Weights of a small multi-label audio tagger: norm batchnorm, trained on simulated sounds of rotating machines with and without faults.
Rows from block 5 of a small multi-label audio tagger, named by matrix and row number. Rows with one number belong to one channel. Each number is 128 + 32 x the weight over its row's rms, rounded and kept within 0 to 255. All counts start at 0.
After each channel's rows are labels from the 100 clips, of 14976, where the channel reaches its highest value: "top examples" is what is common among them. Only what is clearly more common there than usual is listed. The data: simulated sounds of rotating machines with and without faults. In brackets: how many of the 100, against the usual share in percent.
# convs0: first width-5 conv (model.blocks.5.convs.0.weight, 192x192x5, each kernel summed), inputs 0-95
# convs1: second width-5 conv (model.blocks.5.convs.1.weight, 192x192x5, transposed, each kernel summed), outputs 0-95

convs0.45 [130 124 149 114 150 113 145 127 145  95 140 144 202 194 100 115 106 160 136  85 112 138 153  86 148 129 150 150 183 119  87 121 117 140 110  53 143  40 126 149 147 173 142 144 142 126  49 155 194 146 123 123 141  84 134 145 157  90 186 148 141 163 162 125  61 137 144 149 131  22 124  83 149 135 108 149 105 141 113 119 188 168 110 103 107 109 130  97 143 129 138 107  99 149  97 130]
convs1.45 [172 133 140  98 156 157 112 119 145 140 157  65 140 101 146  81 109 187  96 139 136  96 105 121 119 143   4  62  94 118  56  86 167 178 134 137 145 112 146 170 126 127 139  15 132 125 108 181 137  92 106 133  94 112  94  98  84  46 103 103 146 137 118 191 169 132 139  79 136 163 125 149 104 123 146 127 163 112 114 119 125 151 101 145  97 131 164 130  85 134  79 142 105 159 160 124]
top examples: muffled (low-pass) (96 vs 11.6); fan (47 vs 12.4); turbine (34 vs 12.8)

convs0.178 [153  73 114 125 123 148  99 124 125 158 158 107  79  60  90 142 115 119 142 114 132  81 121 125 131 132 118 108  67 115  71 106 149 112  99 119 167 142 143 169 126 131 165 131 133  89 126  80 124 118 123 116 128 156  78 171  86 122  81 113 152 138 120 115 132 147 135 138  86 163 102 119 156 118 129 128 151  44 108  93 118 131  98 121 124 106 148 155 124 142 107 140 111 146 131 169]
convs1.178 [129 128 144 126 113 130 199  93 165  76  79 159 138 146  95 102 140 114  94 105 164 166 163 166 139 148 150 168 122 149 149 153 135 124 136 151  95 114 129 101 129 215 114 190 110 232 113  53 111 148 110 106 145 130 151 131 184 161 157  76 162 126 122  76 105  94 146  92 152 116 112 127 132 152 184 136  97 146 223 133 158 114 135 101  78 119 143  89 176 146 178 169 165 154 136 143]
top examples: state: faulty (95 vs 55.1); squeal (80 vs 14.2); piston engine (62 vs 12.7)

convs0.56 [130 186 138 117 112 126 152 151 110  38  68 155 154 125 130 137  97 136 108 134 107 105 105 120  59 129 150 104 156 131  96 126 177 128 120 156 177 153 180 180 164 116 151 126 128 197 121 121 145  66 165 147 100 143 103 155  95 118 164  94  86 137 123 123  87 182 130 135 164 108 142 126 121 108 139 121 145 130 148  95 124 126 109 141 188  75 117 169 117 141 132 119 129 120 159   9]
convs1.56 [108 157  90 148 149 102 138 105 127 160 123 123  98 149 122 186 124 166 159 115 132 205 161  88 179 135 156 127  97 105  76 121 120 130 136  92  53 166 120 118 150 124 112 142 114 197 140 182 127  99 170 135 187 120 156 131 126 160 135 113 149  83 175 116 118 155 157 134 159 159 151 126 148 215 139 166 122 144 118 154 184 160 124 166 164 158  91  92 126 169 137 117  99 120 104  82]
top examples: state: faulty (94 vs 55.1); squeal (84 vs 14.2)

convs0.16 [111 139 168 131  89 125 143  99 124 129  78  78 168 105 110 103 106 137 151 133 162 176 116 157 113 130 127 122  81  86  66 137 131  62 121 114  98 119  97 143 102 140  44  87  74 178 115  96  68 119 183 107 102  98  87 115 122 138 165 112 134 183 103  93 154  89 123  74  88  80  65 135 124 149 113 154  89 135   0 122 133 125  62  77 109 171 113 129 105 141 151 142 127 137 109 142]
convs1.16 [160 141 127  99  68 138 110 170 144 111 137 114  68 134 109 147 136 153 172 123 151  98 114 130 136 105 128 181 103 137 222 129 141 119 111  78 133 120 134 164  55 146 121 178 140 100 156 140 158 155 151 144 248 184 163 129 185  98 113 132 145  78 170  28 133 178 154 163 122 174 164 121 150 154 143 129 132 119 157  92 138 108 180 134 139 151 162 112 135 145 125 142 143 119 159 130]
top examples: state: faulty (84 vs 55.1); thin (high-pass) (54 vs 12.3); rattle (39 vs 13.8); grinding (39 vs 14)

convs0.147 [172 134 117 129 148 147 122 135 127  87 159 153 153 117 169 113 102 162  99 155 137  97 163 141 117 176 137 119 119 143 140 107 133 152  66 129 132  69 127  92 133  79  86 128 117 188 126 119 117 153 151 156  81  11 143 134 162  69 143 103 141  85 140 137 120 153 116 112  85  62 190  91 138 153 119 136  79 103 167 147 160 143 146 148 118 110 150 135 134 144 151 156 161 126 112 163]
convs1.147 [101  61 150 175  78 121  97 145 156 115  96 151 113  79 129 111 139 121 170  93  70  81 167  88 122  79 164 157 167 107 177 177 126 120 197 180 160  99 101  97 156  55 156 143 109 138 147 102 117 126 119 114 121 133 111  75 165 115 114 194 125 139  84 138  93 141  88 121 128 134 126 141  95 160  71 146 148 125  75 154  56 112 165 132 159 203  99 127 179 162 148 148 146 101 130 129]
top examples: piston engine (63 vs 12.7); imbalance (40 vs 13.7); air leak (32 vs 13.7)

convs0.73 [174 109  92 107 177 124 133  88  63 166 121 105 120  99  85  79 128 125  83 120 120 134 109  92 106 153  85  70 124 143 120  42 133 111 112 143 138 140 127 158 168 120 137 102 133  92  64 152  94 139  20 163 104 144 119 114  99 160 138 109 116 106  35 109 118  87  38  99 109 169 156 103  92  92 122 100 136 115 130 121  87 155 102 162 113 166 142  67 106  92 132 159 106 142 126 180]
convs1.73 [112 129  89  96 197 114 128 111 116  89 158 140 112  58  73  97 100 135  92 104 197 127 141 150  81 133 106 149 123 161 130 158 135 172 137 188 119 179 147  69 140 109  67 143  88 165 118 145 147 126 121 132 113 135 154  95 111 136 140 107 115 131 125 164  96 148 133  92 157 123  99 135 114 111  95 151 169 154 153 104 119 137 152 132  70 206 122 148 154  94 118 117 122 154  97 185]
top examples: squeal (59 vs 14.2); bearing knock (58 vs 14); piston engine (53 vs 12.7)

convs0.138 [132 106 136 157 133 156  92 141  96 141 159 143 107 141 100 185  87 163 186  77 141  84 148 150 103 148 151 164 130 100 120 105 176 149 105 119 146 193 128 179 115 133 174 142 120 143 104 117 123  86 149  72 156 165  96 142  99  94  88  96 136 157 140 149 109 139 112 167 107 172 126 113 125 129 129 132 148  52 133  74 180 144 139  97  91  94 159 114 135 176  65 150 132 125 134 159]
convs1.138 [144 108 151 148 108 161 191 158 157 104  99 156 142 154  78 132 142 144 119 125 105 120 152 130 168 164 114 169 101 132 145 108  97  90  99 134 111 128 123 127 144 178  93 156 107 185 105  84 118 138 100  81 100 132 110 119 201 160 119  77 103 153 141  62 135 130 146 114 174 201 172 125 115 162 181 160 126 113 182 101 140 148 118 126  78 173 145  79 152 167 120 190 106 152 131 106]
top examples: state: faulty (94 vs 55.1); reverberation (66 vs 35.2); air leak (59 vs 13.7); squeal (56 vs 14.2)

convs0.146 [164  98 114 115  97 133 140  89 160 143 148 106 137  58 123 105 106  88 123 139 144 113 139 130 124 106 140 102  55 143  98  82 171  91 119 146 180 100 187 171 121 124 144 100 167  90 130  67 104 107 138 141 121 135 124 161 103 137  92 130 125 105 124  83 117 148 127  95 120 126 121 133 110  86 138 170 113  91 102 130  92 103  85 137 120 102 125 164 126 146 134 132 107 114 133 173]
convs1.146 [121 138 105 146 112 129 183  46 163 130  55 140 120 102  78 132 106 155 119 124 156 131 165 131 124 118 166 159 136 139 141 148 113 137 121 162 116 147 137  71 141 141 141 194 102 141 141  58  66 132 130 136 170 154 161 144 148 115 133 112 171  40 118 102  87 158 166  87 145 116  99 104 109 164 204 150 118 173 228 124 166 105 166 107 130 123 169  81 164 117 164 157 161 166 109 141]
top examples: squeal (100 vs 14.2); state: faulty (100 vs 55.1); piston engine (52 vs 12.7)

convs0.139 [131 108 117 102 176 137 110 136 121 111 141 128 167 133  93 101  81 123 138  68 100 118 125 108 140 141 124 121 126  82  66  89 111 112  68  98 129  80 127 126 175 175 100 111 128  88 114 118 136 109 118 128 136  63  97 128 117  63 183 113 151 131 135 128  81 158 148 127 118  66 108  42 170 135 128 124 135  88 101  75 144 175  91  90  89 102 132 122 133 140 102 150 111 167  61 165]
convs1.139 [145 159  66  99 120 150  94 112 149 118 132 115 108 113  96  93 102 164  98  75 141  92 128 114 129 137 102 122 112 126 129  48 160 181 156  75 109 146 155 132  70 181 104 107 129 168 130 121 153  85 151 126 139 144 150 115 142 111 164 121 170 117 134 150  74 110 130  96 169 167 133 165 164 206 103 137 130 130 106 105 115 133 164 174  97 155 131 169 158 133  60 131 118 167 150 128]
top examples: squeal (61 vs 14.2); piston engine (44 vs 12.7); machine: pump (29 vs 12.5)

convs0.42 [147 131  56 102 189 138 123 102  52 128 104 101 145  79  95  99  91 146 131  86 105 107 116 117 125 151 120  96 120  65  55  61 126  94  90 104 144 105 124 154 182 132 125  98 139  99  43 100 114 146  94 132 146 125  78 117 114 114 144  98 153 129 111 104  77 118 121 133 127 127 109  81 178 128  75 111 112  79  91  95 109 164  66 132 143 118 138  81 123  85 110 130  62 145 106 148]
convs1.42 [111 129 111 102 231 136  70 141 124 113 172 116 108  96  83  98  98 125  97 109 159 132 136 121 118 133  96 138 122 158  83 176 156 185 188 104 109 168 144 100 116 138  76 105 129 154 173 135 117  86 134 139 123 142 170 132  93 110 138 122 153 163 108 160  90 118 129 105 167 129 123 130 130 146 131 151 177 128 158  85 126 137 127 175  97 124 117 142 126 105 101 107 141 138 127 129]
top examples: squeal (51 vs 14.2); pump (49 vs 12.5); conveyor (33 vs 12.6)

convs0.61 [145 133 119 129  63 137 152 121  94 129  75 150 131 144 179 145 138 139 117 172 152  66 103 117 119 109 133 162 105 166 144  97 104 143 117 140  99  89 114  53 113  99 125 140 146 216  97 137 128 135 154 147 130 169 115 119 135 125 136 134  57 157 151 133 144 137  89 129 136 127 115 139  43 113 112 154 113 116 129 123  78  33 143 162 110 148 139 126 135 144 107 156 125 104 152  64]
convs1.61 [148 137 143 159 163 124 159 132 112 142 138 129 146 161 160 185 150 133 121 162 122 180 102  98 120 116 139 106 103  91  91 120  90  77 147 166 197 130 106 131 112 100 167 132 142 108 142  62  50 143  98 106 152 135 126 143 129 137 114 132  98 104 116  82 110 133  90 168  75 150 138  93  48 131  98 109 129 106 138 163 150 136 105 115 186 149 117  31  93 124 146 119  72 158 135 118]
top examples: electric motor (61 vs 12.4); air leak (49 vs 13.7)

convs0.184 [140 172  65 133 125 157 140 154  59 133 105 104 131 113  94  99  78 143 143 107  68 149 151  59 116 106 100 120 117 115 101 135 148  82 133 111 165 129 114 142 136 158  99  92 185 122 156  96 101 120 132  86 115  97 108  91  76 121 113 170 174  62 104 119 158 144 166  95  67 134 132 148 172 129 149  70  62 119 119 157  75 123 126  96 137 141 112 127 131  93  99 134 107  40  91 106]
convs1.184 [ 99  74  98 103 133 116 129  78  90 156 128  78 148 102 109 118 110 129 126 105 206 134 118 151 138 119 142 146 138 167 176 151 140 127 161 162 171 101  88 136 103 172 110 132 158 169 129  87  99 160 143 196 154 139  98 116 117 135 166 116 145 167 101 185 134 106 121  96 111 107  93 150 153  91 162 151 159 142  95 110 165 116 157 139 124 145 104  94 126 123 178  89 179  69 126 179]
top examples: squeal (36 vs 14.2); gearbox (29 vs 12.4); pump (29 vs 12.5)

convs0.57 [161 109 140 122  97 137 119 163 165  80 154 125 216 156  90 119 102 136  83 108 110 158 136 102 143 119 145 155 165 155 133 109 165 123 121  95 163  32 157 168 107 149 129 105 117 103 163  96 180 123 136 141 128 105 145 101  94  99 168 125 128 157 180 151  75 195 141 152  99  47 134 117 142 134 144  90 123 130 124 123 139 107 119  80 161 128 140 210 138 137 116 164 153 104  89 123]
convs1.57 [ 95 164 112 160  59 118 133 120 158 147 109 108 147  88 182 113 124 173 154 161 160 126  98  79 170 107 124  80 148 141 175  74 138 137 186  98 146 103 125 143  93 161 116  94 123 142 153 131 126 102 155 168 105 153 199 129  80 110 135 182 147 106 144 159 154 153 119 115 152 153 122 124 118 145 133  90 108 165  86 165  98 101 125 168 145 179 146 158  87 162 107 109 114 118 131 104]
top examples: speeding up (67 vs 33.9); squeal (59 vs 14.2); fan (55 vs 12.4)

convs0.187 [137  96 108 154 155 141 124 114 132 128 145 137 129  30 124 120 137 136 146 146 141 115  94 110 104 113 126  79   0 151 130 118 127 142 157 109 112 155 141 122 116 165 121 100 128  71 119 129 114 126 126 150 148 132  99 156 116 154 153 117  99  96 124 122  83 147 132 122 159 213  99 119 135 121 124 143 161 152 128 103  89  97 167 142 106 154 121 170 131 110 134 155 121 141 131 137]
convs1.187 [109  92 130  81 106 112 123 102 133  94 108 116  58 153  81 108 127 104  74 120 116 149 133 102 150 134 122 151  85 156 175  89  80 123 160 127 138 103 171 141 140 152  97 128 145 136 108  60  67  90  87 133 118  62 118 120 110 139 152 144 133  89 148  73 179 106 127 105 150 105 170 199 155 171 118 133  76 152 113 143 167 112 148 114 154 134 118 135 156 102  97 135 142 161 133 135]
top examples: state: faulty (92 vs 55.1); rattle (46 vs 13.8); bearing knock (46 vs 14); grinding (40 vs 14)

convs0.30 [132 101 104 154 143 145 129 115 120 134 133 138 109   5 123 121 143 145 153 149 147 117  96 117 113 128 135 102   1 133 144 119 136 143 159 112 108 170 136 137 112 148 112 123 124  85 127  97 106 129 133 140 138 183  83 154 117 153 135 116 117 108 126 130 107 139 129 135 147 244 100 124 124 118 126 164 156 157 134 104 103 102 172 148 104 164 124 173 122 125 126 141  98 148 126 143]
convs1.30 [ 97  95 153  64 121 105 145 111 122  77 104 119  80 188  85 128 138  95  48 117 106 191 141 117 160 146 135 140 113 139 154 127  93 110 150 152 168  82 138 152 152 173 129 135 135 149 108  29  55 125  82 113 107  29  92 127 128 134 149 137 131 124 159  51 187  79 125 117 114 106 153 198 161 170 125 128  83 131 150 145 143 115 132 112 150 130  90 142 154 104 150 142 148 163 150 159]
top examples: reverberation (81 vs 35.2); text has "room" (81 vs 35.2); text has "reverberant" (81 vs 35.2); air leak (41 vs 13.7)

convs0.188 [135 125 140 130  75 113 130 143 155  94  95 168 136 123 171 133 135 146  81 141 131  78 113  66 124  93 143 160 105 164 159 112 118 147 141 114 137 142 168 107  93 108 113 133 126 153 135 128 134 115 141 173 142 107 126  92 117 138 147 123  67 148 173 133 114 187  92 144 152 111 115 152 119 147 143  92 102 144 125 135  49  73 151 166 157 154 100 194 146 179  96 122 138 133 149  75]
convs1.188 [115 148 117 152 129 114 154 157 106 113  96 121 134 121 198 160 156 154 153 168 126 167  95  79 161 123 150 141 111  98 129 130  51 111 171  97  91  66 153 106 135 136 142 124 128 117 140  77  68 137 124 102 157 120 151 131 131 158 148 118  58 110 121 141 126 103  47 151 153 128 126 128  83 113  76 123  74 129 118 170 115 115 135 171 188 152  96 116 124 128 134 109  68  91  80  98]
top examples: speeding up (64 vs 33.9); turbine (55 vs 12.8); compressor (37 vs 12.1)

convs0.104 [109 168 140  80 143 123 110 117  87 146 103 110 139 125 105 113 112 147 139  60 125  81 116 142 128 141 132  98 138  33  73 103 119 113  86  93 136 113 119 154 149 140 142 121 113 110  32 107 122 131 146 143 155  75  85 125 104  89 161  98 133 168 107 117  78 131 144 129 137  78  71  70 155 112  92 124  90  37  89  58 162 156  90 114 130  81 137  56 125 113  91 113  57 136 118 149]
convs1.104 [151 155 125  94 150 167  98 147 168 124 174 144  95 138  60 131 116 114  96 123 134 127 133 111 128 166  86 149 110 134  93 107 151 181 148  98  92 193 152 129 106 150 111 109  97 133 138 130 141  62 137 139 142 143 165 150 130 119 107  74 164  91 141 157  27 147 145 118 162 201 158 147 124 188 142 133 173 116 180  93 118 149 148 127  91  76 139 116 145 140  79 154 126 154 151 131]
top examples: fan (35 vs 12.4); pump (31 vs 12.5)

convs0.68 [125 123 133 116 127 125 138  27 137 120  86  30 175 121 131  23 128 127 147 136 124 145 124 117 142 135 131  94 118 128 127 106 127   0 118 133 128 100 137 131 149 129  80  88 110 138 127 128  60 134 149 119 107 101 107 115 116 129 160 132 145 125 117  22 125  97 146  52 116  98  81 134 128 145 133 132 115 130   0 126 126 143  58 139 135 137 117 150  94 113 131 136 123 131 121 121]
convs1.68 [145 170 120 114 133  85 120 125 102 144 187 124  76 149 137 116 113 139 153 136 173 109 109 158 117 121  91 133 133 134  72 184 151  14 142  61 106 100 107 116 100 111 117 149  89  92  92 152 210 126  96  81 189 183  97 108  97  71 108 105 144  79  83  47 142 156 135 134 116 118  97 108 126 121 152 175 123 111  93  90 137 136 114 110 123 173 147 105 129  85 120 112 140  98 129 164]
top examples: speeding up (86 vs 33.9)

convs0.24 [140  73  86 120 182 129 105 157 174  97 152 153 192 144 158 108 120 117 122 148  90 150 172 102 108 161 157 177 156 157 130 133  86 137 106 137  84  66 163 109 182 185  82 127  87 151 140 139 150 117  86 137 139  99 148 118 144  87 133 121 151 134 166 171 115 164 122 134 108  80 130 101 201 185 103 140 165 102 144 151 126 163 127 102 104 124 107 143 133 118 132 143 144 128  65 110]
convs1.24 [ 96 136 114 165  89 117 128 113 130 129  85 112 171 124 139  75 145 207 105  97 117  82 106 103 156 100 139  96 176 183 183 101 108 110 197 124 147 112 122  52  98 119  93 105 124 159 115 102 113 131 123 138  92 142  96 107 160 126 211 167 113 182 121 135 112 130 128  73 160 181 105 135 166 146  80 102 124 187  59 124  50  84 128 155 121 221 119 121 135 126 138 124 112 121  82 174]
top examples: state: faulty (97 vs 55.1); squeal (67 vs 14.2); bearing knock (48 vs 14); air leak (41 vs 13.7)

convs0.163 [140 181 163 113 155 120 126 133 136  98 122 134 192 153 147  75  98 114  91 131 188 147 133  81 130  93 103 108 152 126 149  75 110 135 117  72 128 153 181  97 188 146 133 146  87 143  15 172 135  95 131 190 160 128 120 101 129 153 139 135 118 111 145 103 141 124 148 107 135 110 111 155 130 111  96  60 133 150  95 145 154 147 103 135 161 167  95 138  93 131 151 140 107 123 135  43]
convs1.163 [143 112 164 142 143 113 115 156 114  74 171 111 124 116 169 112 132  88 115 112 145 120  73  76 126 113 105  70  97  68  95 129 138 151 150 155 137 122 153 129 155 118 133 109 117  95 125 175 110 111  69 110 109 117 143 166  75  82  55 130 106 151 133 168 152 145  90 129 132 187 111 151  97 129  87 117 135 124  95 142 122 101  87 114 143  59 111 116  63 125  98  98 107  90 147 138]
top examples: speeding up (76 vs 33.9); turbine (49 vs 12.8)

convs0.173 [117 129 152 135 111 128  99 180 167 106 113 171  89 189 154 167 100 137 124 127 120 118  98  71 103  50 129 160 173 136 139 118 136 187  96  88 153 113 132 151 102 143 123 197  95 167 110 146 189 109 132 129  66  79 162 157 131 110 105 145  77 167 156 127 124 170 162 164 151  61 156 111  93 113 127 118  97 122 148  93 137 156 162 110 116 126 130  89 128 143 117 129 155 155 152 109]
convs1.173 [138 150 153 137 126 123 131 144 136 121 158 106 136  95 165  98 145 137 146 146 161 129  85 115 104 115  87  73  45  74 124  94 132 210 162 122 130 119 147 139 156 164 137  81 125 151  91 121 134 102  81 126 167  49  99 108  70 114 107 111 115 107 115 128 139 145  94 111 114 193  85 129  69 123 122  89 105  95 157 150 140  96 108 131 118  98 129  90  66 126 121 126 122  79 133 109]
top examples: muffled (low-pass) (100 vs 11.6); reverberation (77 vs 35.2); text has "room" (77 vs 35.2); text has "reverberant" (77 vs 35.2)

convs0.164 [108 104 120 109 177 129 114 123 137 115 111 116 183 118  76  78  89 120 139  75 115 133 114  90 149 137 103  99 110  83  57  98  75  99  69  94 118  96 125 123 158 139  91  86 134  95 136 103 112 104 104  98 121  55  91 135 132  59 176  99 135 141 151 112 100 157 144 133 117  95 101  42 168 143 130 124  75 125  83  94 122 169  99  99  73 136 115 133 127 144  83 138 114 154  58 164]
convs1.164 [109 183  52  97  97 137  67 108 113 105 125 114  94  97 129  96  91 112 124  79 150 107 125 107 121 122 115 122 121 107 153  54 148 195 199  80 104 141 169 136  85 166  95 112 117 166 103 124 143  81 170 139 137 135 170  80 123 113 169 168 121 114 134 154  79  85 114  85 179 182 135 177 154 187  72 128 136 139 121 130 109 106 182 156 110 139 110 155 172 121  54 132 108 149 151 121]
top examples: squeal (62 vs 14.2); piston engine (39 vs 12.7)

convs0.12 [101 110 117 160  93  95  36 111 144 117 135 141 138 118 142 106 110 188 126 107 133 118 104  65 123  97 120 179 137 105 138 103  79 149 137  86  47 159 101 104  89 134  72 145  81 107 117 134 147 137 111 148 141 161 107 149 117 128  70 103  75 163  74 114  81  88 100  95  94 136 151  95  87 113 128  80 126 131 120 102 119 125 129 110  92 116 119 109  97 147 120 119 236 164 125 158]
convs1.12 [ 73 145 136 138  86  75 125 179 132  89 122 155 128  99 146 105 156 142 132 126  74  99 154 151 103 121 122  78 153  72 115 128 121 135 166 114  80 125  95  10 155 135 105 147  91 143 141  95 175 134  91  64 135 136  59  76 117 128 136 124 139 133  93 131 159 157  97 154 142 205 118  84 131 156 151 114  92 109 156 150 110  99 109  87 126 123 101 155 149  98 125 111 164 100  21 140]
top examples: reverberation (67 vs 35.2); text has "reverberant" (67 vs 35.2); muffled (low-pass) (64 vs 11.6); conveyor (47 vs 12.6)

convs0.105 [128 130 137 128 116 132 127  63 131 118  98  46 180 115 119  34 124 130 157 132 138 150 125 116 129 136 134 101 121 122  90 110 134   0 116 125 130  97 124 133 132 126  54  98  96 149 127 121  74 134 165 117  83  94 109 114 120 129 154 137 148 145 122  37 137 110 150  64 105  83  76 132 135 151 126 119  91 128   0 127 140 151  37 113 129 145 130 144  99 113 136 138 127 136 109 132]
convs1.105 [153 135 142 119  96  94 142 158 134 137 190 155  60 146 124 103 114 133 152 138 162 106 117 141 126 126 108 176 140 147 148 170 144  17 125  76  90 119 115 119  61 147 120 185 116 112 109 144 206 139 102 134 197 167 105 122 122  72  99 124 152  72 133   0 152 179 135 149 132 166 118 102 136 129 166 145 138 122 104  74 135 113 132 118 123 149 159 127 152 121 129 118 144 107 150 166]
top examples: fan (66 vs 12.4); reverberation (62 vs 35.2); text has "reverberant" (62 vs 35.2); text has "room" (62 vs 35.2)

convs0.154 [171 121 128  84  99 120 126 106 122  91 123 131 141 119 131 107 138 144  86 100  97 114 115 128 108  94 151  98  63 142 134  68 117 111 134 130 145  67 168 115  92 114  51  79 134  98 119 114 126 112 116 137 143  71 130 109  80 138 173 114  74 110 152  86  96 157  87 121 125  59 133 117 106 129 144 165  83 106  89 133  21  66 129 111 156 110 110 159 139 144 103 154 159 111 126 137]
convs1.154 [100 165 108 145  68 126 136 104  92 172 102 119 111  97 154 165 118 162 158 192  98 125  78  71 165 106 144 151 125 118 142 120  86 130 138  77 106 116 143 113 177 138 171 143 142 104 148  98 135 157 172 145 122 158 190 141 136  87 125 154 123  89 137 130 103 190 104 135 157 105 137  93 113 134 118 112  91 168 115 127 120  88 153 175 173 170 128 117 113  74 103 117 115 112 109  94]
top examples: grinding (51 vs 14); gearbox (31 vs 12.4)

convs0.67 [168  98 110  91 162 167 113 143 118 144 151 116  90 107 119 126  99 119 138  85 110  82 122 136 141 130 123  96  77 111  89  94 133 115  65 105 140 117 146 130 162 160 135 110 127 115 111  92 132 101 112 127 153 118  64 138 114 119 129 112 132 122 124 123  87 167 145 124  98 141 117  51 169 136 125 152 165  58  96  67 126 161  92 112 108  94 150 165 132 155 117 175 110 161 132 170]
convs1.67 [150 131  90 105 113 153 106 125 160  99 103 118 136 123 107 104  92 113  81  87 141 131 143 123 136 146 129 150  98 128 152  81 125 146 155  48 119 132 142 126 101 233  97 140 105 162 121  67 119 118 126  95 146 151 182 123 183 143 152  78 161 110 137  80  58 122 156 109 178 140 130 152 160 209 133 139 102 162 156 101 157 133 178 121 103 117 138 107 183 134  74 154 146 160 130 115]
top examples: squeal (49 vs 14.2); piston engine (47 vs 12.7); bearing knock (41 vs 14)

convs0.21 [ 98 110 119 149 105  82 150 107  99  79 125 137 175 102 164  91 158 148  94 122 133 132  89 128 144  89 128 137 115 147 158 122 105 113 165  95  81 160 161  90  89 124  62  98  85 118 119 133 118 130 118 181 152 109 132 124 116 145 163 109  96 150  97  99  90 109  92 111 154 123  97 164 119 113 133  96  96 185  77 149  54  94 145 134 166 172  95 124 133 125 114  89 164 119 124  40]
convs1.21 [104 163 152 138 118 101 134 174  60 108 146 130  69  99 200 161 123 132 137 147 127 104  56  63 156 115 123 125 117  68 133 138  88 145 115  80 136  94 155 137 217 108 158 134 184  51 151 125 117 141 114 138 160 149 152 140 130 109 115 130  78 132 137 178 130 154 102 150 151 147 157 145 134 108  78  97 103 127 132 141 108  88 116 169 190 150  77 125  94  92 124 100 112 113 117 118]
top examples: speeding up (70 vs 33.9); gearbox (38 vs 12.4)

convs0.186 [125 142 121 142 134 139 106 170 157 129 122 117 150 110 127 126  98 165 130 117  99 123 130 103 136 108 123 107 124 123  90 149 144 120 122 114 128 122 115 118 124  87 116 121 138 141 153 108  89 100 110  95 136 101 127 126 144 132  97 145 149 117 148 154 164 121 124 143  89 142 147  89 183 199 136  54   0 117 134 130  93 131 138  71 125 138 136 164 130 130  83 150 124  58  94 115]
convs1.186 [ 78  56  93 103 119 117 126  99 146 128  79  98 148  66 109  88  81 145 109  97 217 136 143 135 129 127 143 135 147 126 134 113  86 181 212 148 141  58 165 108 141 169  97 103 185 169  85 127  73  98 158 164 119 110  69  74 118 164 162 128 158 142 123 132 198 127 141  81 138 103 108 154 150 102  75 135 130 157  75 133 132 135 186 159 176 195  87 136 157 146 146 116 135  90 114 166]
top examples: state: faulty (83 vs 55.1); piston engine (59 vs 12.7); squeal (53 vs 14.2)

convs0.136 [123 106  97 137 150 131 126 114 110 117 131 112 100   0 114 105 157 132 138 130 138 125 108 109 125 126 132  91   0 117 115 138 133 121 147  99 108 137 151 135 108 142 106 100 122  88 132  62 102 140 118 135 129 171  68 146 122 149 134 114 128 116 123 108 117 137 126 131 134 172  91 133 131 123 121 130 137 148 104 123 103 123 142 132 131 155 108 152 125 113 110 113 109 149 122 124]
convs1.136 [ 83 127 174 101 143 128 136 121 131  76  89 153  74 173 109 135 107  85 108 123 131 185 136 120 180 124 151 149 139 129 178 116 106 172 144 131 153 114 151 159 171 182 139 123 145 150 153   4  59 105 129 157 111  17 116 149 116 118 147 138 140 169 173 101 151  87 129 140 126 125 159 195 158 170 139 112 104 141 145 147 107 109 114 135 149 108 104 162 129 153 166 125 168 171 159 136]
top examples: reverberation (78 vs 35.2); text has "room" (78 vs 35.2); text has "reverberant" (78 vs 35.2); rattle (47 vs 13.8)

convs0.175 [117 122 116 118 119 125 129  28 137 116 102  22 170 110 134  25 127 125 151 138 123 144 116 119 140 134 126  88 118 125 132 108 125   0 116 139 125  94 130 134 145 125  86  98 116 137 136 119  75 138 150 113 101 110 105 117 128 122 160 133 148 119 122  24 130 109 152  63 113  93  76 130 133 140 132 131 115 128   0 127 125 145  59 148 141 133 119 137 100 104 123 129 121 139 120 128]
convs1.175 [143 172 120 112 135  82 131 105 112 146 166 127  81 148 137 113 111 118 150 127 173 127 110 161 107 127  87 111 146 138  52 164 162   1 145  89 101 113 122 114  98 118 117 130 104  95  80 145 194 120  86  93 173 200  91 110  79  81  90 108 142  73  84  42 151 148 135 122 119 122  87 116 127 115 154 164 135 108  95  91 138 130  97  99 113 165 152 110 120  84 123 110 160  96 129 172]
top examples: speeding up (88 vs 33.9)

convs0.94 [127 151 139 141  70 132 116 159 166 105 118 188  66 161 178 161  93 105 116 142 118  94 114 103 118 108 141 155 155 144 153 111 147 180 138 130 137 164 150 120 103 152 119 167 144 195 103 157 166  92 139 143  57 108 149 130 139 115 104 111 107 133 177 139 140 200 144 149 170 190 155 125  81 102 121  84  88 116 164 108 157 151 164 145  84 109 132 104 125 154  94 151 120 101 165  79]
convs1.94 [154 173 145 165 169 129 140 193 106 128 139 150 151 129 162 176 155 123 153 141 120 140 156 117 140 114 144 141  62  87  99 163 108 157 120 175  98 165  84  96 161 156 160 137 141  98 110 145 125 149 104 108 167  73 146 138 120 159 118 115  45 152 160  91 145 138  81 167 118 174 143 117  45 135 136 132 110 155 190 160 144 127 123 120 135 132 131  71 110 167 144 115  97 100  89  88]
top examples: electric motor (55 vs 12.4); air leak (48 vs 13.7)

convs0.28 [118 137 124  62  53 122 145 115 114 131  76 119 123 142 162 134 144 137 138 155 138 115 146 138 120  97 133 122  88 159 128 115  90  91 116 172 101   5  83  24  96 101  93  83 124 147 150 123  94 152 159 105 136 156 116  96 148 125 131 138  71 121 143 112 162 131 117 104 124  83  88 155  91 140 155 205 130 114  98 157  22  39 141 167 127 122 105 152 133 144 136 154  98 131 149 101]
convs1.28 [121 136 138 146 102 126 114 112 123 146 101 109 146 131 176 178 128 135 136 174  82 146  69 113 125 114 153 118 119 103 106 120 112  96 176 113 182  99 122 125 105 121 215 133 112 100 212  22  76 150 147 101 133 155 116 134 135 123 132 142 156  68  90 106 107 125 110 153  66  92 118  94 114 101  80  64 111 135 105 141 129 101 113 141 205 104 122 106 115  89 139 129 147  94 136 151]
top examples: grinding (74 vs 14); electric motor (70 vs 12.4)